A small image classifier, trained from scratch.
Model: 4.67M parameters, 24-pixel images, norm batchnorm, activation relu, depths [5, 5, 5], widths [192, 384, 768].
Data: trained on rendered dice on a table, 36250 training examples, 4.4 epochs.
Rows from block 11 of a small image classifier, named by matrix and row number. Rows with one number belong to one channel. Each number is 500 + 25 x the weight over its row's rms, rounded and kept within 0 to 999. All counts start at 0. Numbers have three digits each.
Before each channel's rows are labels from the 100 images, of 14976, where the channel reaches its highest value: "strongest on" is what is common among them. Only what is clearly more common there than usual is listed. The data: rendered dice on a table.
# convs1: 3x3 conv (model.blocks.11.convs.1.weight, 192x192x3x3, each kernel summed), inputs 0-191
# convs2: expand pointwise conv (model.blocks.11.convs.2.weight, 768x192x1x1, transposed), outputs 0-153

strongest on: six on top; white die
convs1.13:487469507481491499478537522524503580493471510478497552467502518535498486527511519499510503486470503543512542501492499469492527476526519505502496510505521524492472519507503529540517514517500554536503500467535553522547519468532477522465515450496488451515447512525506551502522544531518510511521539506492517514490528522526526501531481514551484497483486527509522524510574471541545508541518541485523448507515497502502483481533509513503519533516525501509489533522525506488488484526526514567552510458523480475511484496508524502488481512510513501509504493494496496511534518473524501509
convs2.13:508480493448466509515492489546486516473483461505488480492487485543509508495487511488496452479502508496519516461525556497473473503470485474517506511494469479483479474481498512515495525466538515529533461497500480535587465495491540491510518491480498508559490559559538477481494465499484492524499505492475487467446457547503500429484474457538510516504529530481505527488501525414504477548443465494475489492531494539503467468518540492466482530520506427557512506460460509

strongest on: white die
convs1.38:516441485511448468509472457514479490483448470521468469515492498511445479492493458511504513480479480459490495496507439502468521456485487505503505505521492501492523475493468476479495472483453493516461459483507462470510458503466515451476442497509459508507487488475457514470474490468468475501481485484471493480484522504517508485510504506509436495511491474493493455516491472507526522435491496511481468505506470456520489498457490551505446484499471481542488495471486488476497484462484489493480506516492446533486494454487491486501483493483475465496470477494494508546474492459484503496
convs2.38:456464513478529481459530517489507524476508566480528515502500492501480526504493504494494490492530516488494514529469450496463491440528504481515471473462486517488506482512479466525513470535503480488507526520453518488444489507501527496504504550520495485479507475544443518491534481506490530512472483480531543521519473519506488490515504480479485514517463514447507487491484465544500499484499520489483476463514497506495446522497508512503551455500498485494455515542514516

strongest on: six on top; white die
convs1.27:507496513424530491516537551495500483494487498470513471509513507536490488517526526481496475504503521500495519531517525523521515517493538522536503430522506542523554522530497528493501477465496534504547494505490490491464500481501490517503487474528553511456477526501498494502456518500542491514486490476534482527488504510487478528530515441504481505499493497532487457486489484516485495606546499486482515475487469516527549515538520529525547509525488467503500524513512468491491518507494483479569469505483513482548501511517519521491503514519531521485507477527532465502489508477494481472
convs2.27:502510496471525505494508481513484486483510516505482532514474522527504449520507492496508479519559464491454488480484515545489484527485517516522521482471519495498525514474477480504482532491498515485505525503517519490550508533496495460506486547457527528496494515512538523528494498540536476476524467460458520494508480487539508510522488515523472452495503449489481519538509460498503503516512480518507496485526528499469577465516460479511454524470522471527483504522476494

strongest on: six on top; white die
convs1.64:509516450489534537470530542481523559481511507486518526503524500518501512538537514472533527512475528501486552528456498468477518492505527487491491508522508505527530492506465481528509571479511520492493486474516516580542535490505496516491480527485485511517522506495498486498496512537520497470498500502555492478511480509503527469538522543565471478487518506505529508493569474550514498556497540499526488513508494479505499484549481508496497473499508515501478536537518471477492502505535468544491467535508505506488522468536522499522493487491476527520516523504511476491532530497443496519
convs2.64:501500516479500497486539510511534492521486487580485480502512510513498510441495504536458499502488518507496463515507519476508515513479537497505544536491463446486492526504539547561458510471477492525518517481496511491553464538509508531521529491538505481503480533525495481477486540501479508458526475487469462466567436502585525474492498474484510508528465494530514471493507512466530471523477483487468517496560517487548502475518525504452469499518479526510438503509481493

strongest on: six on top; white die
convs1.55:503491514541506531506524527515507585523489513496502491505475492482530543546518493465477478482520502536490567512524480498514520503482451486490489487468492511501490538504489524494468487482488548455523500493497487492560512499505504468513481525505483524488515480485504487507542501597529479503471500504501513511520522479459454513506530440540535513512518510483527511484554477500496507603515494496491477493500509522491508506560497478516535491493547501520515516557494504527506527508514477496516521488484483481492518533545495467508509501492473509506511502531504479502511517483486495512
convs2.55:490493472449472523513481528543495502460499499491498510506492497507530533532489530468485505498475490495476510512532499496493473526517512499506480441501480528480477526497537496470550513464523492528490489493461490487541507498525501519513487493499497494518501519522480512502473520472515502500491520511508480475497483500504504525530525495514520456493466471439515480512480503489528502495519523507473527510454502513467426491457474499517499480475533513437539466493511505

strongest on: six on top; white die
convs1.79:478508508495473495528441435477522486504472538478540524490500541474478482473538519470502502495502510519487457488478523479513495474515486521456509503562536524461510517462503515460509492538496455509501489532452551493481484480502504512536525527474489454484499505491457473498466513465491547518493498480506512503541506495521522535561495489470479505472468533484485495541443512508519492471518515529495491488520496469522506498458501501496457495449453508502490531461519470524503496493471509489488463528522504466492543483496477526507501490465517508492513548502473481476495472472473480525
convs2.79:482483467511494526504491472500512513464525501456512480480521498482495470476503544476525494507536473497467467504467481455498500508505498518501471485512533485500495490535523460519489499445446506507496505533511470544478531500498537501541489460476517476496517456566518516545487489477520464502513511485489539509496482503465472508519487483491501499476485511516508547510478509480474474495516432522489466533458500473462513480478500482530527505483533497497431476498487534

strongest on: white die
convs1.69:509467499520538537498514496538508459518489488538478523468489484520440498529512532523472500489513535459483495460519488516493510498514480557535516462499443472528502483470462501481491474517480532457495505450522459448480460499491470473511510531485448523504493502505497494497456493529537476461473484461455494461524473501523502499475500522471527532483475470488519500476527499521483494462480501498469476479480475539470523534482504461472456496484524501516450495490497517452464474484504466499507507463490472477475548503498498494501499460543501471494489482494483512510481497473501459512
convs2.69:530501450462484490511508523505486488538484507534500461498530503504506489482489501501476519495485490468472476527544472494495523520490521504502537490530535488518506469513533504497489561526484518494531491505527472463575484491513453466515530483472493500487498533502503509467475519475500457485518499496486482546538515466576502542484498457486535540488490483561502522521544434497516499499516494468504534504531551490534524453542498507499482488461503524490501512484536515